From a checkpoint of a small sound classifier.
Data: trained on chords played on synthesised instruments, 52083 training examples.
Rows from expert 4 of block 7, named by matrix and row number. Rows with one number belong to one neuron. Each number is 50 + 12 x the weight over its row's rms, rounded and kept within 0 to 99. All counts start at 0. After the name is the row's rms in percent of the matrix's.
# up: expert up (model.blocks.7.mlp.up, 8x48x192), inputs 0-95
# down: expert down (model.blocks.7.mlp.down, 8x192x48, transposed), outputs 0-95
up.9 096:76 57 46 58 62 50 36 36 68 50 55 50 52 62 36 31 42 64 53 53 28 59 71 41 46 51 63 48 43 53 62 46 58 52 22 52 49 57 63 60 58 29 59 63 33 29 57 79 36 58 69 38 34 55 71 55 44 72 49 45 62 64 52 19 70 59 33 40 25 40 30 53 56 28 38 41 52 43 46 67 28 41 50 53 46 37 61 40 60 31 58 47 44 38 38 47
up.10 102:51 43 67 53 60 29 41 49 71 56 45 47 59 40 42 38 74 46 53 56 61 60 46 32 55 56 56 53 55 61 48 40 78 47 37 49 45 53 42 40 40 46 57 43 48 42 42 67 40 58 56 48 44 46 57 29 36 84 31 54 70 48 58 68 43 63 42 31 40 46 52 54 33 45 67 44 48 78 31 56 36 53 53 38 56 43 41 43 42 47 57 61 47 47 54 48
up.11 092:51 52 64 61 28 43 27 48 54 62 39 24 59 64 58 41 73 43 47 45 61 45 58 39 40 45 60 40 66 43 65 49 42 53 37 61 64 56 59 67 60 70 49 41 34 36 60 53 38 82 61 36 45 41 61 50 44 78 70 62 72 57 59 58 67 53 34 45 36 39 45 43 44 40 66 42 36 55 43 67 22 48 45 42 31 37 50 50 57 35 56 45 39 42 39 60
up.12 123:40 38 56 38 45 49 44 55 59 42 48 39 56 67 44 50 68 35 69 58 52 60 52 66 53 53 57 36 59 61 52 48 36 55 37 63 53 27 44 43 52 72 58 46 55 59 26 45 72 53 37 42 50 37 30 58 69 40 65 41 38 61 46 84 51 39 65 80 79 54 64 22 58 56 31 56 45 57 63 43 50 75 45 47 56 40 51 37 46 56 36 43 71 43 60 42
up.13 092:41 54 42 61 35 44 44 50 62 58 43 37 57 46 43 35 65 71 57 62 58 51 44 06 67 61 50 55 41 43 61 49 58 48 43 51 58 47 59 44 59 50 52 38 55 29 60 64 38 56 63 32 60 41 64 45 45 66 53 59 72 38 52 35 64 57 33 40 47 39 58 55 26 73 56 28 50 66 38 68 35 45 59 36 50 41 35 67 52 28 67 47 32 29 51 51
up.14 103:34 44 38 52 46 43 48 69 34 60 41 39 51 49 43 57 30 53 61 64 53 61 46 32 52 55 47 54 48 35 29 50 48 44 36 63 51 53 49 56 44 66 30 64 77 45 71 39 72 46 54 40 44 43 50 56 63 59 59 58 63 58 64 48 47 38 69 50 55 43 35 22 50 24 57 41 48 56 39 52 51 61 83 63 36 41 50 81 46 64 50 34 37 45 62 55
up.15 100:50 42 49 41 39 54 39 45 46 68 56 49 50 54 46 66 62 34 49 46 55 53 56 74 55 41 50 36 61 55 54 54 32 43 50 74 43 39 45 47 58 53 57 43 60 65 25 35 71 54 35 42 58 43 36 58 59 57 68 23 36 48 30 55 48 31 75 64 64 61 56 39 58 71 41 48 44 58 54 37 50 60 47 38 45 62 49 30 41 55 35 41 46 54 73 47
up.16 093:48 50 64 48 29 50 20 56 32 42 43 42 38 51 66 37 56 48 54 68 56 37 51 40 48 72 51 50 43 58 43 51 39 50 58 51 54 53 45 54 37 39 50 33 50 51 41 62 34 42 61 58 42 44 53 50 43 49 37 68 58 55 50 50 34 50 18 54 49 36 57 53 42 46 57 30 43 46 48 63 42 25 58 49 53 61 35 63 85 68 56 20 49 50 51 38
up.17 077:47 65 49 68 63 66 34 52 52 57 54 46 72 73 34 53 31 64 35 53 40 49 48 40 60 43 66 65 53 49 67 68 54 48 40 69 43 55 55 51 52 42 53 50 51 26 55 53 68 60 53 71 53 57 49 65 67 45 62 44 72 68 45 57 42 56 46 52 60 27 31 45 49 35 46 34 65 29 66 37 40 65 43 72 57 41 48 60 52 53 48 59 42 59 53 40
up.18 102:50 51 59 50 30 48 43 48 60 66 34 37 55 55 60 31 55 65 30 48 59 57 55 14 72 67 48 48 60 57 57 68 47 52 36 60 57 39 59 57 64 51 54 34 64 36 70 63 41 80 58 51 51 58 49 41 50 60 47 70 68 58 60 63 47 40 33 27 44 46 37 60 47 37 58 37 35 47 49 59 28 50 51 46 54 37 44 71 59 43 48 39 59 46 48 37
up.19 101:49 48 31 48 64 67 60 48 47 57 50 33 62 47 52 45 43 60 56 43 48 54 34 50 54 45 39 72 45 39 35 34 44 35 42 46 47 54 56 53 39 41 31 43 48 52 64 48 43 52 58 35 52 65 65 55 40 61 53 70 49 32 63 20 67 41 64 49 43 52 38 59 52 28 48 37 43 33 58 74 55 37 66 35 45 63 67 63 66 45 77 56 34 52 56 64
up.20 099:50 33 64 34 24 47 41 53 46 52 51 45 42 45 44 51 74 21 37 62 55 65 61 60 30 54 32 49 57 61 52 60 42 54 51 61 40 45 36 31 47 27 54 42 65 45 36 40 67 43 54 29 51 35 41 44 51 59 68 43 37 60 34 57 47 49 67 65 42 59 80 57 37 58 30 60 55 48 44 66 44 58 43 44 48 57 62 28 60 43 41 44 82 53 74 41
up.21 089:44 45 52 59 30 38 40 47 59 59 52 32 61 63 52 42 82 37 51 53 59 52 52 24 44 56 50 51 51 60 38 34 52 57 44 45 52 37 61 48 54 37 59 29 54 31 43 66 44 61 49 62 45 50 57 27 43 79 59 44 63 45 69 61 33 57 35 31 30 45 54 70 32 41 70 53 35 61 38 61 33 33 45 60 31 37 51 66 53 44 71 45 50 48 45 56
up.22 096:41 70 57 60 57 43 61 73 50 26 38 73 46 43 53 77 24 73 54 66 49 49 47 46 52 33 34 46 56 58 43 62 55 44 68 48 24 60 43 42 35 56 67 64 49 44 50 55 48 37 54 66 35 41 55 44 58 37 43 56 56 37 57 39 27 53 59 41 50 46 51 55 44 46 62 40 62 59 48 48 67 44 49 72 64 43 49 41 31 49 48 66 74 50 47 40
up.23 093:55 64 55 37 42 46 51 54 68 55 60 40 67 57 50 60 54 48 33 30 47 58 39 72 44 58 49 49 52 50 57 45 63 32 36 50 55 44 54 34 47 51 43 52 46 48 51 49 44 63 21 50 39 31 27 34 54 53 55 51 46 45 60 47 52 59 53 29 42 47 33 34 49 56 49 67 27 68 51 63 58 72 51 45 33 49 63 33 34 33 46 76 61 50 48 48
up.24 103:55 52 61 43 41 58 41 57 65 54 45 44 64 54 45 28 83 36 53 53 53 51 57 34 44 69 40 44 53 58 62 32 42 60 54 68 35 49 55 40 50 39 64 44 54 43 40 55 57 53 54 54 56 49 45 31 57 73 58 55 50 53 58 71 46 40 48 56 47 44 53 57 39 53 33 46 17 89 41 43 32 51 43 36 49 64 44 62 55 54 49 50 66 44 68 47
up.25 092:64 48 46 57 54 63 54 41 74 45 48 45 59 55 50 55 79 29 68 53 43 57 54 44 45 30 60 74 69 57 50 52 55 53 46 68 52 43 43 67 72 45 63 49 28 44 46 66 54 61 37 52 47 61 55 46 46 69 49 39 58 66 62 28 66 51 28 36 43 61 33 57 32 58 33 35 36 53 36 47 35 62 33 46 52 42 37 47 70 36 28 72 59 46 63 49
up.26 106:35 40 37 56 62 50 36 58 49 50 39 44 51 64 62 63 54 48 61 63 66 65 39 22 57 59 52 38 47 55 35 51 38 57 53 70 36 16 50 32 53 42 49 53 52 43 60 26 70 47 34 59 58 33 28 57 65 36 62 49 43 55 48 50 49 28 68 60 68 60 72 20 59 26 39 27 67 64 59 49 54 71 45 59 56 50 73 61 43 66 54 46 31 42 67 49
up.27 095:53 58 47 67 34 52 51 33 66 59 28 49 66 64 53 36 68 34 67 37 32 44 60 48 57 47 52 75 51 61 57 52 48 70 48 77 42 51 57 51 72 39 57 37 58 41 47 52 56 60 39 43 54 53 55 58 34 61 55 42 51 55 58 56 43 47 31 40 53 38 55 51 40 47 26 34 44 65 39 49 26 59 30 29 52 49 35 41 70 26 37 50 55 30 76 60
up.28 092:38 46 64 54 37 67 32 49 38 41 55 38 53 58 49 65 80 32 55 52 58 61 29 63 52 66 42 33 44 50 46 39 44 43 62 79 41 44 54 52 46 49 53 29 51 58 47 39 62 54 46 53 51 40 51 58 48 41 61 55 41 35 44 43 40 34 54 88 61 57 71 46 48 63 46 45 35 55 78 43 67 56 37 51 45 61 45 51 68 70 36 17 44 48 66 41
up.29 112:32 53 42 56 52 44 32 53 49 44 47 32 49 65 44 47 29 69 54 81 57 59 33 25 57 55 44 51 41 38 38 28 43 42 49 62 58 64 59 42 22 42 25 51 58 39 64 33 58 31 53 52 53 59 66 54 62 31 61 43 42 48 66 35 65 49 58 55 44 46 44 49 40 16 57 40 60 36 56 67 64 42 75 74 40 47 72 73 53 53 62 28 42 44 52 70
up.30 103:63 46 55 56 52 36 55 55 68 54 51 55 68 50 51 52 86 34 61 46 40 48 56 23 58 49 41 62 52 59 56 38 50 67 52 57 45 46 49 42 43 46 79 51 57 41 43 58 55 54 61 57 48 47 72 48 44 74 44 53 54 49 50 42 37 48 42 44 46 36 65 55 30 61 44 50 34 67 42 33 31 34 55 43 55 37 25 34 66 30 48 80 83 57 61 52
up.31 100:42 46 43 58 49 38 47 60 36 60 36 62 41 53 34 51 36 42 62 62 45 38 32 57 52 50 59 44 52 49 44 69 50 49 58 62 57 48 56 54 70 65 54 56 62 35 25 33 39 42 22 42 44 58 32 52 72 42 53 40 48 72 56 75 35 40 48 54 72 55 61 38 72 62 37 60 34 51 46 21 48 64 52 55 55 46 37 44 31 57 45 50 74 52 53 45
up.32 103:27 53 67 49 43 47 59 55 45 37 73 50 26 54 71 71 53 47 57 48 47 26 59 56 32 73 66 38 31 43 44 50 47 43 67 26 32 50 43 40 61 47 55 58 42 60 41 61 48 54 41 65 35 40 48 45 73 47 51 60 40 37 34 67 48 59 50 50 62 49 69 54 34 78 50 44 63 45 40 70 54 52 44 48 40 34 57 65 43 45 52 38 54 56 27 40
up.33 102:34 59 65 48 36 48 54 45 46 37 77 40 29 44 68 67 51 66 50 61 57 34 61 47 36 67 58 38 53 48 48 71 64 33 61 44 33 54 44 40 53 56 52 66 52 82 35 65 60 41 37 67 46 52 53 26 66 56 52 68 60 34 44 69 34 64 43 51 48 56 74 52 47 65 53 43 51 75 46 57 57 50 52 49 41 51 54 49 37 53 50 40 42 62 47 38
up.34 100:40 45 60 49 29 42 56 58 35 64 42 35 56 52 51 71 57 45 53 50 36 43 50 67 64 54 61 40 54 58 62 73 53 48 38 59 52 29 53 33 69 75 62 55 47 51 49 31 69 47 34 39 59 50 10 52 68 63 69 38 43 51 44 73 39 43 34 59 80 57 58 26 54 48 36 48 39 57 42 43 39 74 41 31 56 27 44 49 47 67 33 55 60 50 43 47
up.35 088:36 52 33 62 33 36 42 54 56 48 50 41 50 70 48 33 44 61 68 65 45 43 67 20 47 49 56 48 62 54 71 41 42 61 47 69 59 48 47 76 22 55 47 28 40 35 67 39 48 55 42 38 54 52 67 54 42 61 77 54 74 47 62 57 68 55 42 67 48 41 39 39 34 30 47 33 42 41 60 34 22 49 58 55 46 52 52 54 51 27 66 35 57 24 62 44
up.36 092:55 61 35 44 56 54 50 31 60 56 49 68 47 33 53 45 37 68 46 54 44 33 72 29 37 49 74 50 68 39 59 61 61 44 64 51 61 75 61 46 69 48 70 66 39 41 58 50 39 68 37 54 62 55 59 54 50 52 54 56 59 52 51 27 39 53 27 30 37 50 34 31 45 40 60 43 57 46 45 24 36 49 32 54 51 44 28 28 35 40 68 43 50 51 46 48
up.37 097:49 63 47 60 45 68 61 39 71 47 38 52 64 58 51 22 37 60 47 56 11 44 68 57 61 45 58 70 23 59 43 59 64 45 45 65 55 79 53 48 45 37 59 32 57 43 59 65 35 63 62 48 56 55 77 42 43 60 43 51 41 61 62 48 43 54 39 15 46 31 25 74 38 65 52 40 35 40 32 55 32 48 39 47 68 64 57 84 56 40 58 64 34 47 65 52
up.38 100:55 49 51 40 56 63 68 31 47 23 51 47 44 57 45 86 53 65 54 44 53 30 73 64 35 59 67 41 51 46 44 47 38 43 58 40 23 50 42 62 59 45 64 54 34 43 50 60 47 52 23 61 37 53 59 60 47 43 63 33 49 38 41 63 52 61 38 44 57 44 65 37 43 58 49 40 56 55 37 35 59 49 35 55 59 31 60 37 43 35 56 49 55 38 22 55
up.39 080:56 48 48 48 44 34 38 60 61 48 29 37 49 65 52 50 80 26 59 63 68 47 42 44 49 36 39 55 57 65 60 63 55 79 54 90 37 46 51 66 57 55 63 44 64 38 52 39 63 63 45 60 37 48 46 51 74 72 65 48 62 68 63 46 54 48 59 64 45 51 42 38 47 29 44 43 51 56 54 51 33 47 60 51 52 28 43 53 52 26 41 45 68 35 61 49
up.40 111:55 44 67 32 39 19 54 60 49 75 50 42 63 36 66 48 51 56 38 56 47 69 28 70 27 60 49 58 51 42 52 55 57 47 33 54 66 55 45 53 48 55 43 20 42 71 61 44 48 50 65 49 76 53 47 47 42 76 31 47 55 50 32 29 56 40 66 50 45 58 40 38 72 49 41 64 22 48 37 56 37 50 68 30 34 64 65 24 51 38 62 53 42 60 41 48
up.41 090:62 49 59 62 31 33 35 72 61 70 35 43 62 68 41 36 65 39 55 55 55 42 57 14 66 48 50 39 66 50 62 36 44 62 31 66 68 47 64 67 56 81 52 38 55 51 58 48 50 54 41 51 44 35 49 60 48 80 45 70 68 70 59 66 49 50 28 54 44 30 45 38 36 21 53 39 49 51 30 49 33 52 45 50 48 33 36 52 69 30 64 48 49 46 58 54
up.42 101:48 40 64 49 68 52 60 42 67 46 40 58 48 62 35 58 86 34 47 48 48 32 62 56 53 46 62 45 73 66 56 52 50 51 60 51 30 49 44 75 60 58 67 61 46 42 36 53 52 44 34 55 39 40 50 47 50 64 62 51 46 57 46 73 38 46 34 36 58 37 66 45 30 66 59 58 28 59 43 28 54 50 33 42 48 38 23 22 56 33 40 67 72 34 51 32
up.43 097:32 71 59 48 39 35 65 57 42 38 47 59 27 46 46 70 48 76 60 40 48 30 50 46 50 35 69 50 39 63 45 51 73 44 74 57 36 59 27 57 42 76 68 58 52 45 44 46 56 45 49 63 60 57 54 35 46 41 50 66 49 43 47 64 48 46 60 44 64 60 56 51 47 53 83 41 57 42 61 42 66 41 51 64 70 52 26 32 41 55 35 75 73 38 52 50
up.44 128:60 41 46 38 51 66 68 43 57 49 52 45 50 33 44 57 46 44 50 39 47 81 40 84 41 51 47 44 55 44 41 53 47 36 44 57 50 45 44 43 58 53 43 44 47 55 45 50 49 57 28 33 74 64 30 58 42 31 49 45 37 56 49 56 52 26 66 51 46 55 44 37 65 59 36 81 43 54 32 42 50 59 46 45 33 54 47 51 60 72 55 58 39 57 71 57
down.9 091:40 47 50 47 55 54 64 40 48 65 36 55 35 47 49 51 35 42 50 68 22 36 41 73 68 49 56 60 39 53 53 39 60 64 46 53 58 57 33 54 45 58 49 45 43 72 43 52 38 21 45 51 44 58 33 32 44 51 31 57 78 52 49 69 48 48 36 54 45 42 52 50 68 41 56 28 56 60 46 36 32 32 37 41 68 58 33 32 55 60 44 39 56 39 76 41
down.10 101:52 48 33 50 57 55 59 54 56 46 42 30 60 56 61 68 65 53 40 43 44 55 30 46 55 31 65 45 42 55 74 23 65 61 47 51 40 47 55 76 64 47 62 44 38 62 53 39 39 41 34 59 48 49 58 34 45 27 45 51 54 50 65 50 65 52 60 48 56 48 64 46 68 59 42 65 50 48 62 30 55 47 27 66 28 64 42 31 57 60 50 39 45 50 59 42
down.11 096:27 37 45 32 50 34 48 43 41 55 31 43 52 30 48 43 36 54 65 52 29 30 35 52 45 43 42 44 42 52 58 50 62 55 32 36 58 23 62 45 46 43 49 34 49 26 55 49 40 38 35 54 58 42 63 61 59 42 53 44 48 59 63 58 56 58 53 42 73 60 53 44 75 52 44 48 59 54 32 43 28 53 43 53 78 25 43 20 38 52 43 47 53 58 70 38
down.12 120:48 32 55 28 38 52 41 47 71 45 43 51 39 58 38 37 60 50 77 50 64 54 60 43 62 53 39 21 64 44 30 64 40 57 54 59 38 32 42 58 54 54 35 37 48 34 51 35 64 53 43 39 52 34 60 54 49 43 74 40 42 61 35 52 35 44 66 81 55 66 55 52 45 55 45 56 73 60 50 76 45 44 41 49 65 53 50 57 58 30 31 51 43 30 52 67
down.13 095:32 39 44 52 65 48 39 45 51 54 42 54 38 57 64 50 39 44 44 66 32 41 38 59 36 40 46 47 48 39 55 61 49 60 41 46 67 43 31 64 55 74 43 46 42 55 42 67 49 34 45 41 42 53 42 37 33 29 50 51 55 43 43 50 49 33 48 46 61 56 67 49 81 44 44 63 23 39 49 49 59 44 46 55 64 52 44 47 47 78 62 29 44 55 58 40
down.14 097:35 47 46 52 57 55 71 39 46 56 68 45 80 64 47 46 47 41 28 43 61 49 55 48 42 55 53 34 59 68 58 28 47 46 38 56 55 26 52 61 69 36 54 35 53 56 61 67 52 64 46 47 66 41 56 44 59 40 57 43 75 61 52 61 71 67 44 50 69 33 52 55 41 39 42 59 43 32 70 48 46 51 57 45 61 49 41 71 24 52 41 68 39 61 31 57
down.15 103:52 44 56 57 47 74 43 33 35 58 53 47 33 61 53 37 53 40 67 49 57 57 77 72 78 42 22 41 51 62 38 49 49 44 63 41 70 45 54 46 49 53 48 18 43 28 52 41 46 46 49 33 69 39 52 53 50 45 67 65 50 64 56 39 33 46 68 62 53 49 36 59 54 65 51 62 56 58 68 73 75 43 52 59 50 49 54 41 55 46 32 60 59 31 47 61
down.16 093:53 50 51 56 39 63 68 44 61 54 64 35 47 65 45 54 41 65 42 49 53 55 73 30 31 66 77 42 42 32 61 59 49 53 48 50 36 55 55 45 58 58 42 31 21 39 54 60 56 63 34 37 62 46 42 43 75 49 78 43 52 50 23 40 38 46 56 44 56 58 51 64 47 47 47 56 38 52 65 48 38 61 55 51 32 55 64 40 30 60 48 50 46 64 47 57
down.17 088:43 53 42 38 57 61 38 54 39 63 65 63 54 43 29 38 18 59 54 58 56 36 55 50 63 50 52 56 53 37 69 51 42 60 48 35 63 54 40 41 55 72 33 56 58 69 47 49 49 44 48 31 46 63 41 73 68 52 38 41 91 58 45 57 52 45 36 58 55 55 62 50 61 44 56 40 37 42 38 35 42 66 43 65 60 57 39 51 52 34 61 43 55 44 43 42
down.18 103:55 60 52 46 39 50 46 55 61 76 45 35 70 72 29 58 32 37 39 48 35 55 32 36 50 46 46 10 36 34 47 31 48 59 42 45 80 47 62 50 41 26 50 30 49 41 39 34 32 45 34 51 45 54 38 51 52 55 51 44 45 47 44 47 48 47 47 42 69 47 50 34 68 32 31 67 44 29 55 36 65 42 67 56 39 45 61 27 45 67 37 40 49 69 64 59
down.19 100:35 66 44 28 49 35 37 68 34 46 62 59 42 46 39 57 33 61 36 45 62 43 32 58 60 62 45 48 37 38 41 51 69 22 52 47 45 51 32 83 43 30 40 61 57 74 63 56 43 44 45 57 51 37 40 41 49 48 38 32 75 58 49 58 54 42 44 61 55 29 49 63 69 62 43 49 42 72 45 55 49 30 54 30 50 43 36 62 52 42 54 47 48 33 54 45
down.20 098:35 49 49 48 57 52 66 49 59 39 40 42 37 54 58 50 59 37 71 51 44 46 46 60 66 53 47 48 56 68 58 59 33 38 56 55 50 38 54 59 40 35 45 28 47 35 40 08 48 20 44 36 53 52 44 70 43 33 57 50 30 41 56 37 61 33 53 45 62 59 58 43 28 42 31 55 52 43 50 49 52 48 42 47 60 58 55 42 70 78 49 39 44 35 40 41
down.21 092:38 44 41 42 52 57 67 49 56 50 54 43 63 60 42 47 37 36 57 60 38 54 34 52 52 44 85 37 28 43 50 57 59 49 44 51 76 41 71 81 43 57 59 65 56 60 36 50 70 40 36 56 59 51 45 45 69 49 46 32 38 40 50 37 33 59 38 44 53 41 48 35 50 54 33 65 32 52 47 50 61 49 41 66 53 28 53 33 65 46 27 41 63 44 66 48
down.22 095:51 49 85 38 65 42 44 47 55 33 66 43 46 43 59 51 47 64 45 60 69 59 45 43 62 59 59 38 42 46 68 55 46 23 65 42 49 52 51 44 66 51 46 56 61 56 31 51 30 67 58 59 30 60 59 41 25 52 53 50 59 43 44 63 69 53 49 57 57 48 51 80 43 53 43 51 63 28 73 66 65 53 50 63 39 67 44 62 44 51 61 76 44 37 21 39
down.23 098:57 41 63 34 28 25 52 52 59 51 38 43 65 51 45 54 62 54 50 45 30 45 59 38 47 56 49 50 82 50 42 45 66 41 28 59 57 43 49 48 35 64 53 67 53 61 58 47 61 50 25 57 30 40 54 42 36 66 53 60 54 35 56 41 55 74 58 61 56 63 79 39 44 39 55 62 46 59 48 51 57 70 43 56 36 47 57 59 45 40 41 38 57 54 49 45
down.24 106:51 60 42 58 69 63 52 40 41 43 50 39 39 58 48 52 58 44 55 60 41 55 52 44 52 41 78 53 61 50 48 41 60 40 34 45 67 51 48 48 52 66 27 52 36 51 68 32 56 53 37 35 55 42 69 56 41 43 56 52 27 44 42 33 62 56 53 30 41 58 48 41 57 43 54 72 48 51 58 59 79 60 28 63 50 60 75 39 50 62 19 42 46 63 52 54
down.25 096:37 56 43 40 66 44 29 37 41 49 36 32 31 35 41 45 43 51 44 60 24 48 53 35 56 49 46 58 45 48 46 61 64 36 60 66 58 67 34 35 43 49 68 35 34 40 58 55 35 33 65 31 64 53 39 55 60 39 47 52 43 54 56 55 50 52 48 52 45 55 52 52 72 43 63 48 63 54 49 14 60 49 47 53 77 58 58 45 70 58 53 60 69 72 66 59
down.26 111:33 31 45 46 34 47 54 42 26 48 47 76 46 56 67 30 60 47 38 49 70 46 56 67 60 32 40 51 47 72 53 50 53 44 64 45 37 48 56 61 72 46 68 36 48 33 58 59 36 59 34 56 66 68 32 41 67 40 51 65 61 55 42 48 51 56 67 60 50 51 41 51 28 44 35 47 49 69 76 45 55 47 48 57 36 56 28 71 39 58 37 59 47 40 39 66
down.27 090:31 39 49 61 52 51 59 34 53 55 30 44 50 65 61 44 36 53 38 71 45 50 58 43 45 45 32 61 58 35 66 66 60 59 53 42 55 40 49 37 50 48 63 46 38 46 29 41 46 37 69 44 46 61 55 70 68 36 55 45 53 65 46 43 59 50 65 33 52 52 30 44 59 48 59 45 34 47 40 26 53 64 40 63 63 66 64 25 45 65 34 28 58 42 57 26
down.28 101:31 46 56 32 66 54 38 54 63 55 54 64 15 44 45 36 52 47 42 43 66 64 57 46 37 53 27 57 65 48 41 51 41 38 25 62 38 42 59 18 51 30 54 29 59 38 57 55 64 61 48 47 49 34 41 47 59 53 79 56 56 84 46 63 37 41 44 56 60 63 58 42 36 48 41 47 36 45 49 57 63 29 58 43 68 49 54 45 39 29 47 35 64 53 49 43
down.29 104:37 51 41 61 54 39 53 45 61 52 49 53 55 68 36 49 27 57 51 48 51 48 33 63 57 55 45 49 46 45 44 47 35 52 35 51 56 64 51 60 67 43 53 57 60 51 65 66 58 38 41 27 60 63 23 38 45 66 43 38 65 51 56 61 51 63 46 44 48 23 43 61 58 76 32 34 36 45 38 46 48 63 61 61 42 23 43 55 48 46 46 60 53 39 49 85
down.30 102:64 64 54 80 66 39 71 61 56 51 44 38 55 36 43 67 55 54 32 58 58 42 47 53 42 50 51 25 35 46 60 40 61 60 58 35 43 68 38 61 38 72 45 32 22 45 33 35 56 40 54 43 33 42 53 44 68 37 55 47 45 54 47 40 45 59 58 54 63 60 59 54 41 69 45 62 54 45 60 46 62 64 42 62 61 65 60 30 54 61 28 67 41 52 57 52
down.31 102:55 63 52 37 53 62 41 35 74 38 61 61 58 28 56 60 48 49 62 49 65 63 61 47 59 56 31 38 61 55 56 52 53 47 48 55 38 54 51 32 38 30 29 52 48 38 45 60 43 41 56 51 34 48 75 58 52 47 63 26 33 46 47 39 54 59 58 45 47 49 57 78 29 42 61 35 64 61 52 73 57 46 45 47 57 62 68 45 41 59 54 54 59 65 39 65
down.32 103:46 45 59 48 53 42 55 60 59 43 70 43 28 58 48 61 53 57 51 65 63 40 52 28 56 58 55 42 56 35 53 69 67 37 75 32 39 35 36 34 50 46 38 72 65 58 46 61 68 63 54 60 41 46 72 55 67 63 71 31 45 52 53 65 56 40 50 31 32 68 63 52 33 43 59 48 62 55 30 52 59 70 42 58 51 42 29 62 21 34 58 70 53 49 48 67
down.33 098:44 39 43 71 55 29 55 58 58 33 61 40 61 43 62 77 53 51 59 61 69 68 47 38 39 52 59 51 53 50 57 45 59 47 65 52 27 56 34 65 56 49 58 62 40 38 48 72 43 51 38 65 35 37 42 49 66 60 47 54 70 51 49 52 44 58 61 50 59 38 46 53 62 51 39 55 70 47 40 67 48 75 44 69 59 35 43 50 30 33 59 50 44 44 42 63
down.34 104:49 41 55 31 55 66 37 57 66 42 42 46 44 39 55 47 44 52 56 61 55 71 82 40 64 43 35 29 70 33 48 64 58 37 64 49 66 32 66 52 59 39 39 32 52 57 69 59 35 52 57 57 43 42 46 65 45 38 48 67 45 67 53 43 40 44 63 69 65 66 60 54 46 54 62 52 50 52 59 58 42 45 33 48 59 62 69 60 47 54 65 41 50 74 60 58
down.35 097:62 47 49 35 67 60 56 59 41 60 36 38 42 65 53 36 39 38 53 61 45 27 52 27 47 63 61 40 58 44 45 63 35 54 22 55 54 40 53 58 45 42 46 27 47 43 37 46 29 38 58 27 77 51 46 42 62 24 52 67 82 73 37 56 51 56 38 60 59 56 44 45 66 51 49 45 33 35 32 25 41 41 55 47 57 60 50 49 21 65 46 76 67 48 62 59
down.36 095:42 60 37 59 52 61 47 28 29 49 57 25 56 30 65 62 59 32 58 29 41 61 43 46 44 66 38 46 37 53 35 48 55 56 51 56 42 62 52 61 61 72 58 60 41 53 37 56 25 49 53 56 62 59 42 53 33 54 46 63 56 39 48 61 48 68 43 34 20 59 39 42 58 70 41 38 40 36 52 07 43 36 55 52 58 60 35 45 61 42 65 40 32 58 63 62
down.37 097:60 43 63 61 46 65 43 42 49 65 54 36 38 58 49 68 44 55 47 63 25 19 43 69 30 46 33 83 27 39 35 45 48 72 75 51 58 56 50 44 42 34 56 36 47 65 48 39 44 36 59 53 54 54 72 50 40 65 65 44 50 56 60 39 28 65 52 48 70 51 36 41 64 49 67 43 38 60 48 39 44 53 59 45 67 60 70 42 69 64 38 42 74 69 65 46
down.38 093:56 59 39 50 45 30 38 65 52 35 64 52 43 36 68 62 41 57 65 50 42 62 54 37 52 68 53 48 67 47 43 73 72 46 58 57 43 80 34 42 55 68 46 73 40 44 50 39 50 37 38 50 35 52 53 50 56 76 54 57 56 39 37 64 53 56 46 55 40 57 55 69 51 69 39 74 61 41 29 53 32 31 44 65 57 40 23 40 38 36 50 45 52 38 49 69
down.39 084:53 53 45 36 50 44 42 42 60 41 54 61 56 43 41 32 44 46 53 58 31 34 55 48 70 43 44 35 47 40 62 54 55 46 45 48 59 45 26 63 47 54 56 39 49 56 48 51 39 48 28 33 69 55 44 51 54 34 61 34 46 61 46 62 61 51 51 35 68 36 57 45 58 61 41 56 40 51 61 48 43 56 60 67 63 63 54 37 47 43 56 67 44 50 63 43
down.40 103:57 55 60 45 65 60 45 40 42 44 45 35 74 39 81 41 55 46 49 51 50 21 37 44 41 36 45 54 42 48 60 45 37 48 50 45 55 42 54 65 67 32 40 59 49 59 77 51 47 42 35 25 46 54 54 48 43 48 55 71 46 55 54 69 60 55 44 55 53 22 58 48 45 28 36 30 50 40 51 58 58 59 64 45 43 56 65 67 65 68 34 68 40 63 29 54
down.41 094:44 36 73 39 54 64 50 53 74 53 62 56 50 63 54 36 29 46 35 36 35 56 64 50 48 53 54 18 40 39 61 22 37 60 46 49 90 52 54 44 65 50 43 53 60 35 40 53 36 40 44 14 71 39 59 62 38 38 67 47 45 70 37 53 58 54 53 51 75 55 44 59 54 56 34 51 49 56 31 23 45 61 51 67 70 47 53 37 50 46 34 47 54 57 62 47
down.42 098:53 56 40 58 44 45 50 64 82 56 36 44 39 50 28 52 39 57 53 55 42 56 50 46 60 58 58 58 48 49 67 77 71 51 51 45 55 63 44 43 39 68 47 45 45 63 42 45 45 55 64 39 55 32 67 45 56 54 56 55 40 44 50 27 40 50 41 62 50 45 35 40 41 69 63 68 68 52 54 45 26 56 28 57 59 40 41 29 50 69 52 42 57 65 62 61
down.43 102:56 52 62 36 59 32 60 54 58 36 65 41 45 32 67 59 28 39 59 57 56 55 31 56 43 47 41 25 32 71 39 38 55 37 74 25 36 67 56 42 24 49 34 56 57 51 40 44 28 32 69 56 40 47 70 46 46 54 26 46 54 40 59 47 65 47 57 36 30 34 47 70 29 34 42 64 69 68 59 71 56 46 52 74 39 55 50 59 48 65 49 85 32 48 54 45
down.44 118:59 38 54 34 44 40 34 30 39 38 42 56 63 56 48 44 65 50 54 54 78 44 52 78 35 46 63 57 59 70 72 29 59 60 50 48 48 48 47 53 43 32 52 21 45 68 45 61 49 76 63 52 53 40 48 54 41 65 56 58 50 62 28 47 41 61 65 60 37 57 30 57 45 51 43 45 59 65 53 76 28 49 48 60 60 71 22 61 48 40 43 62 46 65 30 43